From a checkpoint of a small image classifier.
Training: soap at rate 0.0023, 12400 steps, batches of 64, held-out accuracy 100%.
Data: trained on rendered roads seen from a driver's seat, with toy cars, trees and houses, 72500 training examples, 10.9 epochs.
Rows from block 8 of a small image classifier, named by matrix and row number. Rows with one number belong to one channel. Each number is 50 + 12 x the weight over its row's rms, rounded and kept within 0 to 99. All counts start at 0.
After each channel's rows are labels from the 100 images, of 14976, where the channel reaches its highest value: "strongest on" is what is common among them; "lies over" is the class under the peak. Only what is clearly more common there than usual is listed. The data: rendered roads seen from a driver's seat, with toy cars, trees and houses. In brackets: how many of the 100.
# convs0: first 3x3 conv (model.blocks.8.convs.0.weight, 192x192x3x3, each kernel summed), inputs 0-95
# convs1: second 3x3 conv (model.blocks.8.convs.1.weight, 192x192x3x3, transposed, each kernel summed), outputs 0-95

convs0.59:53 40 52 47 42 52 50 56 34 53 27 30 45 36 50 27 51 41 32 47 22 37 57 64 47 40 49 60 40 58 54 48 63 35 56 42 28 41 62 42 49 41 47 37 43 38 43 42 43 54 36 67 33 59 36 59 41 45 72 40 43 48 43 55 48 62 56 43 35 54 41 51 57 57 33 38 42 44 42 22 62 45 37 56 56 59 33 32 54 46 36 38 27 63 51 24
convs1.59:41 34 57 65 77 47 49 53 52 50 46 58 48 48 68 39 42 39 34 59 26 49 45 57 48 29 46 63 53 43 55 46 79 50 59 71 33 37 59 33 59 51 37 66 44 48 54 38 38 54 31 58 47 45 56 37 47 35 48 33 86 54 44 69 55 45 54 38 49 49 32 68 61 42 66 59 41 37 59 61 50 28 48 74 36 81 74 43 43 33 57 57 41 49 51 56
strongest on: vehicles: two (67)
lies over: road (94)

convs0.191:55 69 48 54 38 61 68 56 49 45 46 45 51 66 49 51 64 58 60 31 60 48 69 29 39 53 41 54 72 43 32 27 43 58 28 30 49 63 54 49 44 50 66 66 42 41 47 75 50 30 27 50 30 48 42 34 56 36 42 34 51 22 49 41 31 35 42 29 57 33 69 60 59 39 66 46 66 40 55 56 51 47 54 56 39 38 64 69 57 50 55 34 41 61 58 67
convs1.191:36 57 45 37 48 59 42 47 59 61 50 58 52 53 36 83 47 64 40 30 49 33 59 29 51 43 73 48 45 46 54 58 44 47 43 37 57 55 45 37 33 49 73 50 38 30 45 65 48 48 59 50 71 51 43 65 44 65 42 47 09 57 70 42 29 47 42 30 57 35 72 47 62 66 42 78 39 45 43 64 64 50 37 19 74 50 66 55 51 50 55 46 52 45 44 56
strongest on: vehicles: one (73)
lies over: road (98)

convs0.78:22 41 55 20 47 50 27 33 36 48 50 56 52 44 48 37 40 45 46 39 52 28 38 55 23 42 65 37 48 68 44 33 39 38 64 50 47 35 56 29 44 40 31 45 47 43 47 30 48 52 51 43 32 50 50 22 41 41 55 44 39 35 44 44 45 52 41 69 34 41 40 30 61 49 45 44 29 52 45 43 61 43 44 59 25 31 46 28 45 37 47 32 56 64 37 32
convs1.78:38 45 63 77 63 37 43 45 56 48 49 77 53 52 56 49 45 46 42 48 53 78 46 65 59 47 40 63 53 62 50 20 58 48 51 70 44 26 47 54 60 50 60 29 54 52 52 54 40 60 52 72 39 28 60 31 53 63 38 43 62 54 51 66 48 39 59 41 59 42 52 65 37 58 64 61 34 39 50 68 30 29 61 67 24 75 69 49 80 42 48 52 52 48 58 67
strongest on: bends right (62)
lies over: car (29)

convs0.5:44 46 60 45 29 28 52 52 53 27 45 43 56 53 56 39 61 39 45 56 34 48 39 52 65 53 46 44 65 62 39 39 32 65 45 29 27 55 43 37 35 59 30 42 31 53 58 51 57 52 47 44 48 31 37 45 68 49 41 49 39 47 41 39 47 36 49 64 28 44 58 54 49 42 56 72 44 55 32 39 40 58 70 51 57 28 51 37 52 50 67 40 41 30 61 39
convs1.5:66 59 71 51 50 39 38 44 66 33 51 46 45 55 36 63 50 57 35 63 41 36 67 34 54 43 68 47 68 39 54 53 50 54 50 52 39 44 41 43 41 54 77 17 39 39 41 63 49 41 68 42 58 53 56 65 55 46 42 64 35 53 63 52 66 33 44 63 40 43 53 64 43 54 40 72 51 85 49 78 37 34 40 40 51 47 35 63 59 56 54 52 49 38 49 74
strongest on: vehicles: one (91); bends left (66)
lies over: road (88)

convs0.112:47 39 31 40 62 41 27 30 76 32 32 47 38 42 44 45 45 51 58 48 52 48 44 46 32 40 34 57 16 65 47 46 58 34 52 54 43 32 51 41 50 41 50 52 40 40 23 52 45 49 58 44 42 45 44 28 48 37 79 31 40 49 49 44 45 50 41 36 26 53 36 52 80 43 28 48 41 42 30 44 60 41 31 58 35 53 56 53 36 37 38 41 50 47 43 52
convs1.112:47 58 42 40 54 35 46 50 78 51 29 40 33 53 57 39 44 57 59 35 28 73 48 45 52 55 33 67 68 38 54 49 45 61 50 46 30 22 45 56 47 54 38 47 49 55 55 45 58 42 54 52 53 36 36 34 44 54 43 34 61 48 46 46 37 42 42 18 54 30 50 30 88 42 84 43 69 59 64 52 46 33 57 54 42 44 46 59 44 65 66 53 49 52 57 44
strongest on: bends right (75)
lies over: car (40)

convs0.13:38 67 48 48 36 62 56 58 56 73 50 46 22 41 49 45 46 59 51 37 33 41 32 53 43 41 26 39 34 40 47 71 55 41 62 48 39 48 47 34 57 52 35 46 34 46 52 48 56 41 37 31 49 39 19 44 40 67 27 43 27 38 51 45 70 52 46 46 55 34 58 46 37 64 44 38 35 20 43 45 44 47 44 38 36 31 70 56 45 45 52 49 47 45 22 47
convs1.13:39 57 47 59 55 79 68 47 59 63 34 56 27 57 55 52 55 64 33 43 34 56 51 60 31 29 46 60 50 60 58 41 59 43 42 60 52 48 73 34 55 42 58 62 35 55 51 61 29 41 37 51 60 64 65 33 47 49 29 42 39 47 46 51 57 50 47 34 76 53 39 49 60 62 27 32 58 36 44 54 58 65 51 45 39 57 66 37 50 24 52 31 54 34 59 49
strongest on: vehicles: two (91)
lies over: truck (37)

convs0.47:50 59 63 46 64 73 57 77 51 66 43 45 45 49 62 46 61 38 53 51 48 33 69 72 30 38 61 50 49 55 49 41 78 31 59 54 54 70 55 47 68 51 52 76 49 71 49 55 72 48 31 65 58 53 46 38 63 35 47 46 46 43 61 53 45 66 76 45 55 46 48 47 40 61 65 57 49 29 45 36 55 56 73 55 66 65 64 31 64 42 50 72 40 82 57 58
convs1.47:32 46 53 32 59 51 42 52 60 54 57 38 45 58 56 52 54 47 37 47 21 42 51 45 56 44 47 65 42 38 79 42 58 51 69 62 47 42 32 39 68 53 66 69 31 56 44 55 38 52 47 34 43 43 54 48 43 32 35 36 53 60 52 46 67 41 51 19 46 51 55 28 46 42 49 49 66 28 43 60 47 49 53 46 48 77 62 36 33 23 53 50 47 36 51 58
strongest on: bends right (70)
lies over: verge (73)

convs0.159:35 38 32 42 35 33 34 33 59 28 62 33 44 22 24 54 31 45 39 48 60 31 47 31 49 40 54 48 53 39 37 56 42 50 37 29 57 41 59 45 27 36 66 50 51 62 47 62 37 35 59 30 38 39 67 45 52 35 54 57 48 46 37 20 45 25 35 48 38 44 62 39 45 43 38 37 40 60 29 46 38 55 43 44 41 42 57 45 59 65 56 42 40 40 46 34
convs1.159:57 52 41 38 71 49 47 47 65 54 46 54 43 33 59 78 63 53 73 70 32 62 48 54 62 56 54 58 55 58 74 50 50 63 56 44 52 31 47 60 64 60 58 55 58 50 35 42 50 49 57 61 45 57 57 58 57 79 58 56 58 55 48 47 31 48 40 16 48 35 62 54 76 71 51 47 63 61 65 76 61 48 54 44 33 74 66 58 43 48 36 57 45 57 53 44
strongest on: vehicles: one (74)
lies over: road (65)

convs0.111:40 58 61 50 44 44 60 37 48 44 48 54 60 70 53 30 59 34 35 32 48 38 62 65 58 57 71 50 37 30 35 29 57 42 41 45 44 56 47 38 48 28 75 46 50 40 44 46 43 38 57 50 31 42 53 54 35 50 46 55 43 86 50 46 46 59 54 45 29 47 35 54 48 31 41 54 35 41 42 56 58 24 28 52 53 85 23 34 33 45 55 73 73 62 56 36
convs1.111:47 70 61 64 60 46 52 54 50 58 51 61 44 67 49 51 62 54 58 45 50 53 63 54 54 44 49 57 37 40 53 49 75 44 49 38 37 32 62 41 47 53 51 52 46 38 66 43 39 24 42 28 82 55 49 38 38 62 36 46 38 48 51 47 35 34 53 46 56 47 60 42 47 42 31 42 61 48 61 74 68 24 59 51 35 64 59 31 41 49 54 07 51 64 60 45
strongest on: vehicles: one (100)
lies over: road (90)

convs0.65:53 47 35 21 31 51 43 55 60 43 51 53 42 51 46 62 57 51 46 35 49 39 52 47 36 51 37 48 45 37 31 50 33 42 56 39 59 60 53 62 44 53 47 46 57 67 55 46 65 38 41 39 34 51 42 55 35 34 57 26 22 27 46 46 32 42 38 38 47 55 32 39 42 39 49 33 73 49 50 65 36 44 33 24 43 26 48 71 27 51 38 39 36 37 52 35
convs1.65:59 58 36 37 67 38 20 38 57 42 56 55 39 42 51 62 43 42 74 34 68 59 45 44 52 57 43 63 41 59 45 43 44 50 40 40 55 56 44 56 28 75 52 46 65 54 52 76 53 36 55 43 61 58 50 31 55 45 53 61 65 35 28 39 36 51 49 42 47 35 47 31 68 59 62 44 60 35 42 61 61 93 47 38 58 53 55 77 30 38 40 72 54 67 43 55
strongest on: barrel (91)
lies over: barrel (57); verge (37)

convs0.148:23 54 54 48 50 53 34 41 44 38 46 58 43 34 64 59 40 48 45 24 51 40 53 51 29 19 40 35 35 37 33 41 59 41 41 55 52 34 44 45 47 26 47 58 28 33 27 37 51 45 46 37 40 19 40 35 61 40 37 44 45 39 42 50 39 46 45 38 55 28 60 60 32 39 38 53 37 23 35 49 48 55 43 52 57 50 60 52 45 52 42 31 46 57 54 60
convs1.148:43 68 39 49 60 73 52 64 52 81 30 68 42 49 57 53 62 66 40 55 27 48 58 47 34 53 61 64 38 50 63 40 68 42 45 63 50 48 59 56 58 49 45 62 42 36 47 58 27 56 45 55 43 85 71 42 45 62 43 38 54 49 64 52 55 59 69 39 77 59 53 55 56 65 44 49 55 41 64 63 58 51 57 50 21 69 53 51 31 42 47 22 47 39 46 35
strongest on: truck (83)
lies over: truck (64)

convs0.157:43 55 36 55 43 37 43 54 41 57 46 50 47 53 31 46 51 58 41 34 48 45 44 39 63 57 45 38 48 42 34 37 36 59 42 41 58 51 52 72 38 46 35 38 84 69 41 56 41 31 41 30 28 52 41 60 38 37 54 43 33 44 48 34 28 41 44 43 41 57 40 54 52 43 41 55 67 42 46 40 40 45 32 48 44 33 43 49 38 47 36 34 38 53 44 38
convs1.157:60 46 42 59 60 37 34 56 52 50 54 51 47 61 51 56 40 43 70 32 56 52 34 32 57 57 40 58 42 55 44 43 52 47 39 44 33 46 48 57 40 69 54 44 64 58 58 59 36 32 50 30 77 45 53 51 47 45 41 50 70 40 10 33 35 54 46 39 50 63 51 36 69 46 44 54 69 39 55 52 70 67 54 63 43 43 48 65 36 41 47 82 52 78 47 35
strongest on: barrel (67); bends left (67)
lies over: verge (65); barrel (25)

convs0.91:31 34 71 53 36 47 55 65 42 42 37 70 35 41 57 68 35 49 55 46 63 42 41 46 51 55 48 50 30 36 41 30 64 33 36 35 51 56 24 52 51 42 50 63 56 39 41 41 60 57 50 37 71 33 47 49 50 48 29 46 45 41 39 55 34 41 45 31 46 38 36 57 46 41 47 49 33 32 76 59 30 43 38 57 34 47 55 59 41 43 37 68 50 62 31 58
convs1.91:37 39 74 73 54 63 36 59 52 50 32 63 37 68 63 55 54 57 33 55 30 61 52 60 50 34 52 48 50 80 47 30 65 40 64 64 45 35 47 39 50 47 39 51 48 36 63 56 48 70 64 55 40 41 59 45 39 54 39 36 73 48 35 70 40 43 56 38 38 62 42 49 65 27 59 56 46 32 67 69 57 63 50 75 24 57 73 42 61 36 50 70 50 40 67 56
strongest on: bends right (79); vehicles: two (67)
lies over: road (99)

convs0.144:33 43 30 35 34 51 35 43 50 58 37 63 51 54 48 53 70 44 83 57 38 50 56 65 39 31 50 50 47 39 27 48 42 40 54 49 53 62 37 44 49 39 67 49 57 40 46 26 51 48 33 42 36 32 37 49 55 40 38 33 47 25 49 37 51 60 54 31 49 31 60 28 29 38 34 44 28 29 52 49 49 52 41 69 51 13 41 39 36 37 35 43 58 47 64 34
convs1.144:37 51 56 48 60 69 39 69 27 64 33 50 38 55 52 37 71 47 49 52 38 57 55 55 54 46 52 48 43 36 58 48 76 41 60 65 42 43 58 49 78 56 32 79 36 46 45 56 45 55 45 55 49 77 54 50 50 67 42 38 63 38 52 64 53 49 67 38 57 43 38 63 63 45 50 60 51 39 47 60 47 56 47 62 33 56 61 47 52 46 55 37 40 51 66 53
strongest on: vehicles: two (82)
lies over: road (92)

convs0.22:44 40 43 51 42 54 37 51 32 43 55 46 39 29 49 46 40 40 57 28 52 42 48 67 40 41 66 34 56 33 40 75 67 43 55 40 40 56 42 56 49 40 49 61 44 44 49 49 62 40 63 51 34 46 52 48 55 28 56 40 38 49 41 54 55 65 78 52 48 37 40 39 40 37 40 52 58 36 45 58 28 42 51 37 62 39 32 34 53 43 42 43 24 40 62 48
convs1.22:58 41 44 57 41 45 57 68 41 37 69 37 72 48 63 54 47 43 58 36 38 30 52 58 47 59 50 52 46 37 59 63 74 49 55 47 40 65 43 65 46 49 45 56 26 38 50 44 62 54 67 53 32 34 33 53 62 29 45 40 46 54 63 42 60 53 86 69 42 73 40 14 52 35 70 60 37 37 23 61 40 45 68 49 65 56 56 39 63 59 43 63 42 43 38 51
strongest on: truck (92)
lies over: truck (68)

convs0.42:33 23 42 39 49 57 32 44 81 29 52 46 37 47 46 54 39 36 53 86 41 49 35 58 44 55 45 58 40 42 51 59 38 61 95 61 53 41 40 47 66 62 61 69 40 66 52 44 41 56 86 49 55 42 54 56 47 51 42 42 68 40 53 33 60 56 62 64 33 52 49 39 45 61 40 29 40 59 44 40 30 58 71 45 44 30 44 40 61 69 50 55 63 52 51 53
convs1.42:27 30 54 33 27 41 36 50 61 41 54 42 29 47 32 45 41 34 47 64 36 50 55 64 63 57 41 52 44 52 54 67 53 60 82 61 44 53 33 49 55 47 45 61 39 66 45 37 63 53 60 40 30 28 45 54 38 50 48 45 54 61 49 38 73 34 50 62 36 34 52 47 43 52 59 32 45 69 37 48 41 18 49 59 48 42 45 55 44 49 54 54 57 46 53 62
strongest on: truck (89); vehicles: two (76)
lies over: truck (61)

convs0.82:52 39 43 34 49 42 39 49 63 40 55 38 23 36 48 52 33 34 53 68 37 59 45 66 43 25 26 73 40 54 56 76 44 49 99 45 41 48 57 44 57 59 36 50 31 54 52 48 63 61 89 52 56 33 47 44 46 33 54 35 46 34 33 41 51 45 63 60 50 54 41 49 47 44 43 50 52 48 47 40 36 62 40 60 39 31 54 53 70 47 46 40 48 40 42 51
convs1.82:26 23 52 38 29 44 48 55 53 46 54 31 48 46 49 54 41 40 45 52 35 46 57 71 58 58 34 54 55 61 59 62 54 56 70 59 46 50 41 50 56 44 38 58 31 58 44 36 68 55 72 45 19 23 41 47 40 43 41 42 51 60 49 51 73 38 53 61 44 51 56 33 41 63 74 29 32 61 20 55 40 21 48 55 48 44 56 57 51 45 58 66 61 33 45 72
strongest on: truck (88); vehicles: two (77)
lies over: truck (54)

convs0.107:32 69 58 41 39 41 61 35 50 59 39 31 38 51 36 41 66 55 45 37 45 43 64 48 48 33 25 32 53 47 33 38 41 58 47 52 26 54 58 31 55 46 55 39 49 40 59 48 29 36 48 41 42 45 20 49 27 52 35 39 35 48 48 38 53 60 47 58 45 37 52 35 56 39 59 23 34 44 35 26 58 36 47 48 52 45 25 18 42 58 56 65 54 28 42 29
convs1.107:54 79 58 48 44 51 51 32 36 56 32 33 41 42 51 60 41 56 56 46 27 25 52 48 64 27 65 49 60 33 70 65 46 68 47 44 34 49 44 49 58 80 56 24 39 40 52 71 21 22 65 55 41 53 40 69 43 55 42 70 37 51 47 34 52 47 42 48 47 44 62 43 35 40 37 60 45 69 32 60 39 28 45 45 61 51 24 55 33 48 48 44 70 30 42 52
strongest on: vehicles: zero (88); straight (72)
lies over: road (96)

convs0.54:53 44 40 36 36 60 47 59 59 46 44 50 48 68 63 50 52 61 72 37 68 54 52 57 37 53 47 44 59 25 39 51 56 46 41 48 36 65 23 58 59 53 28 57 55 57 30 63 53 43 58 52 60 44 47 31 30 47 53 33 28 22 75 39 43 39 54 41 55 41 41 50 51 61 66 50 46 39 49 41 31 42 39 34 61 61 43 52 46 55 59 65 55 56 75 61
convs1.54:34 51 48 42 49 57 44 37 44 41 69 21 40 39 64 42 47 61 65 25 43 46 59 31 55 34 35 47 63 43 50 37 39 44 56 39 67 49 37 49 64 52 59 55 45 51 36 48 57 34 60 50 65 59 51 54 49 29 33 51 57 54 34 28 51 48 24 36 51 50 45 49 40 39 69 49 81 51 41 47 39 61 44 37 68 53 42 41 54 61 43 47 41 06 47 57
strongest on: vehicles: one (76)
lies over: house (34)

convs0.53:49 43 48 35 30 27 51 43 40 34 30 30 25 48 37 55 42 46 43 38 49 43 36 44 44 45 41 62 48 51 29 47 50 51 49 33 32 58 41 67 41 53 33 34 57 51 49 51 39 31 39 43 53 50 24 41 25 49 49 31 50 27 35 42 44 58 40 56 21 63 36 37 46 36 47 42 46 60 36 33 38 34 50 52 43 39 23 35 36 59 46 48 53 45 56 47
convs1.53:58 60 47 50 48 57 43 62 69 52 46 60 29 40 57 51 34 47 51 70 82 60 45 43 48 51 36 63 55 67 62 57 29 41 43 47 45 55 43 53 49 66 50 40 57 62 44 72 55 53 36 36 54 30 68 25 41 42 54 49 71 41 53 35 41 46 51 40 41 56 32 39 48 43 73 34 64 40 54 50 42 67 72 51 63 43 36 81 40 57 36 72 44 41 47 54
strongest on: bends right (88); vehicles: one (71)
lies over: verge (94)

convs0.69:63 31 35 47 32 46 62 51 27 55 39 39 55 36 30 30 49 42 39 32 52 51 56 56 39 48 40 35 46 48 38 45 43 32 44 49 37 58 66 59 56 40 49 32 43 56 62 54 56 39 37 59 42 62 47 28 61 26 62 35 30 53 50 55 44 44 55 68 55 59 34 53 54 52 38 43 39 53 43 44 45 42 51 33 45 43 40 34 45 35 41 30 53 39 68 20
convs1.69:49 50 35 65 51 47 57 71 39 44 55 51 67 49 75 52 62 47 60 34 28 41 64 48 34 43 69 66 49 46 74 59 54 40 46 54 33 55 62 57 58 67 53 57 43 54 42 43 42 56 36 65 37 58 56 29 53 39 65 44 42 73 53 40 52 66 70 54 58 68 47 55 70 85 57 50 59 40 41 56 61 40 59 56 57 59 60 50 66 44 48 43 50 41 61 50
strongest on: vehicles: two (100)
lies over: road (88)

convs0.12:29 32 57 45 73 32 39 50 44 47 42 42 71 40 50 43 49 48 70 53 46 74 46 50 66 44 64 28 44 47 56 52 29 68 29 45 27 48 51 49 52 51 59 38 35 41 57 67 76 55 47 51 56 43 48 43 55 71 52 43 55 47 60 41 61 29 39 63 38 38 41 46 40 30 44 61 61 60 23 39 39 61 37 35 62 53 50 67 40 57 48 18 50 23 45 58
convs1.12:54 56 53 41 42 42 45 53 37 34 63 38 40 50 48 63 39 43 51 73 25 33 56 37 70 44 84 45 50 43 55 61 44 64 49 50 38 42 32 50 41 67 64 49 27 36 48 51 37 42 70 40 53 55 48 78 49 42 45 78 48 52 38 26 48 32 57 61 26 43 57 47 46 41 45 77 42 64 38 52 31 46 48 42 50 41 30 73 51 61 54 67 66 57 42 61
strongest on: vehicles: zero (37)
lies over: road (96)

convs0.132:59 52 50 63 35 47 41 33 50 51 44 47 44 32 36 46 37 57 39 31 51 41 55 58 40 50 20 39 30 33 42 49 61 51 55 47 36 36 39 40 45 49 29 44 49 52 34 57 43 44 69 35 31 26 40 37 63 36 31 50 69 68 51 43 67 39 52 51 30 41 35 42 48 36 38 51 26 58 55 30 42 47 61 38 38 38 59 29 53 52 66 42 68 62 63 41
convs1.132:79 59 61 52 49 39 57 40 70 49 56 28 48 49 41 57 62 50 44 42 52 40 68 36 71 31 69 36 74 35 52 74 45 61 45 53 49 52 47 41 52 53 56 33 28 38 37 60 47 49 58 69 59 47 46 62 79 43 54 49 46 57 41 40 45 61 46 60 44 70 47 59 52 44 64 73 50 72 48 60 42 42 67 51 58 50 40 56 71 64 66 46 53 31 45 75
strongest on: vehicles: one (87)
lies over: road (95)

convs0.118:61 43 58 51 57 42 62 60 50 30 41 45 43 72 61 47 36 41 29 47 64 55 44 58 47 59 20 60 41 68 40 52 58 28 50 33 33 64 32 37 54 45 50 36 52 47 46 55 40 47 57 56 57 44 48 48 54 56 37 48 51 57 56 46 45 50 68 30 37 39 42 60 54 36 45 61 51 38 46 49 64 31 47 63 33 48 55 46 80 48 42 81 56 59 42 58
convs1.118:47 34 63 56 56 58 64 62 36 56 62 65 69 56 67 47 46 45 61 31 66 62 45 40 62 43 56 45 67 64 48 40 60 51 52 53 31 38 55 56 46 34 46 43 43 49 54 32 30 53 84 46 34 41 48 47 58 55 34 38 58 74 46 71 55 55 73 49 42 62 45 59 35 36 44 57 07 31 34 57 61 27 51 54 46 72 73 31 75 37 54 49 51 46 53 43
strongest on: bends right (62)
lies over: road (87)

convs0.70:29 55 27 46 60 34 47 59 28 37 28 58 56 31 52 65 54 36 49 39 54 77 62 59 29 33 48 39 56 46 37 55 48 47 68 35 49 49 48 41 43 34 53 20 47 42 49 29 53 62 51 51 45 60 44 34 56 57 47 55 52 50 47 56 35 52 40 62 36 42 64 44 51 16 51 54 25 38 39 59 29 34 48 25 50 66 41 64 50 51 46 48 66 33 44 63
convs1.70:35 49 44 59 59 39 56 58 50 43 33 56 56 40 35 58 44 62 70 84 54 56 28 45 60 41 55 32 33 46 74 69 36 56 59 41 26 50 50 46 54 59 36 30 52 42 43 44 45 66 71 43 32 58 52 44 51 82 32 46 40 33 43 45 59 57 52 60 51 47 68 50 50 60 52 55 43 48 54 71 42 30 33 33 60 42 44 64 47 49 30 55 54 30 47 38
strongest on: vehicles: one (98); bends right (66)
lies over: road (60); truck (28)

convs0.75:70 49 41 48 31 36 50 55 51 53 50 58 50 51 44 42 45 41 49 49 30 72 42 40 47 59 53 59 46 32 49 35 52 42 43 50 53 63 65 64 44 75 43 41 66 38 54 44 47 31 40 36 28 51 51 65 41 66 60 47 40 37 54 42 57 49 41 28 51 68 50 58 39 41 33 39 83 60 49 63 36 42 44 57 43 20 44 62 30 35 37 42 54 50 56 40
convs1.75:60 48 40 66 65 38 45 42 45 41 54 52 40 70 70 27 55 35 54 46 36 47 50 51 49 81 57 71 38 70 51 28 46 49 52 45 38 56 59 56 59 64 52 49 42 55 41 45 52 54 42 23 47 53 37 52 62 52 25 67 47 42 43 19 58 62 33 46 38 45 50 36 47 30 39 37 75 53 57 40 81 65 29 65 62 51 53 72 23 35 44 40 62 58 54 55
strongest on: truck (97); vehicles: two (73)
lies over: truck (61)

convs0.58:47 40 34 43 47 30 67 38 50 45 45 39 54 62 46 55 58 45 49 55 42 70 41 58 57 27 36 53 44 37 38 39 44 48 55 38 53 54 51 66 54 65 49 41 44 39 40 52 55 36 66 33 41 58 54 55 47 67 43 37 34 30 38 27 61 59 46 45 45 58 37 39 28 53 30 37 66 52 18 67 53 53 44 45 54 42 31 51 40 53 42 33 80 44 72 28
convs1.58:49 43 67 42 60 56 41 28 38 61 54 62 51 43 58 62 44 57 60 47 42 42 37 48 59 39 69 47 53 62 69 34 49 57 65 49 24 53 56 64 64 88 48 32 46 59 63 54 34 56 64 54 21 61 59 46 44 75 47 61 67 56 29 39 68 64 49 42 49 48 51 40 33 48 55 40 53 62 38 59 60 35 35 43 47 60 37 55 48 54 37 35 58 22 54 42
strongest on: vehicles: two (93); truck (90); bends left (60)
lies over: truck (60)

convs0.62:65 45 35 58 51 26 47 39 47 34 44 53 49 46 34 57 50 50 70 50 59 49 54 28 41 66 47 50 60 24 34 65 12 57 40 46 42 41 55 62 35 54 54 33 44 49 45 31 52 46 68 44 56 42 45 73 57 59 46 45 39 48 50 43 38 35 24 57 47 44 48 45 31 42 39 45 80 59 36 58 37 33 38 31 37 56 50 70 58 52 30 28 68 28 31 61
convs1.62:53 68 46 53 50 42 38 36 61 43 49 41 46 51 59 76 47 58 80 75 40 52 44 38 65 51 51 47 41 40 65 67 34 60 46 38 54 55 49 40 55 73 65 40 48 30 60 51 42 33 60 31 47 54 39 76 60 58 47 82 32 50 49 27 33 47 43 54 52 38 72 36 66 54 45 51 50 56 35 76 33 42 54 53 55 50 39 60 54 44 37 66 69 28 42 54
strongest on: vehicles: zero (68); solid white line (54)
lies over: road (86)

convs0.44:44 45 20 32 41 33 35 42 43 39 35 38 43 64 44 69 35 48 44 52 58 48 48 37 44 39 55 53 37 48 34 41 32 38 50 46 48 59 34 67 51 35 45 46 62 81 65 47 33 38 50 43 40 44 44 50 51 54 54 37 34 39 52 33 26 57 35 52 37 54 35 27 46 37 62 39 41 49 42 28 26 56 40 51 44 38 28 38 40 43 45 49 43 42 45 44
convs1.44:57 57 52 38 59 38 32 47 64 30 41 50 39 51 56 56 42 46 67 51 81 59 31 41 47 53 29 57 61 68 46 45 40 56 46 35 53 53 35 55 28 52 55 43 79 76 58 63 57 44 54 34 73 45 50 29 53 44 66 38 68 41 29 41 25 25 42 59 52 51 50 46 75 50 71 43 63 39 47 36 51 64 57 50 55 52 56 47 46 49 42 85 42 50 46 42
strongest on: barrel (63)
lies over: barrel (48); verge (35)

convs0.183:49 52 65 67 53 51 58 82 33 63 51 62 82 39 57 42 49 54 61 35 44 56 51 67 53 68 55 34 48 68 45 54 52 54 38 54 56 64 71 68 55 47 25 36 73 51 53 42 71 51 40 56 52 74 63 54 56 51 73 38 50 48 57 59 50 51 57 52 53 71 53 68 61 62 38 81 47 31 48 58 73 35 43 38 47 65 68 56 58 42 52 45 51 56 36 49
convs1.183:50 43 68 38 83 38 48 43 35 49 58 60 70 48 80 55 49 49 57 39 34 41 40 45 69 38 72 65 51 74 75 31 66 59 45 51 49 46 48 42 57 63 52 53 41 62 51 52 39 64 60 44 40 66 63 50 56 53 32 57 73 52 44 54 56 46 49 45 51 52 45 60 37 50 64 65 49 37 58 56 58 53 41 53 48 79 60 39 47 31 42 46 35 36 64 55
strongest on: truck (86)
lies over: truck (73)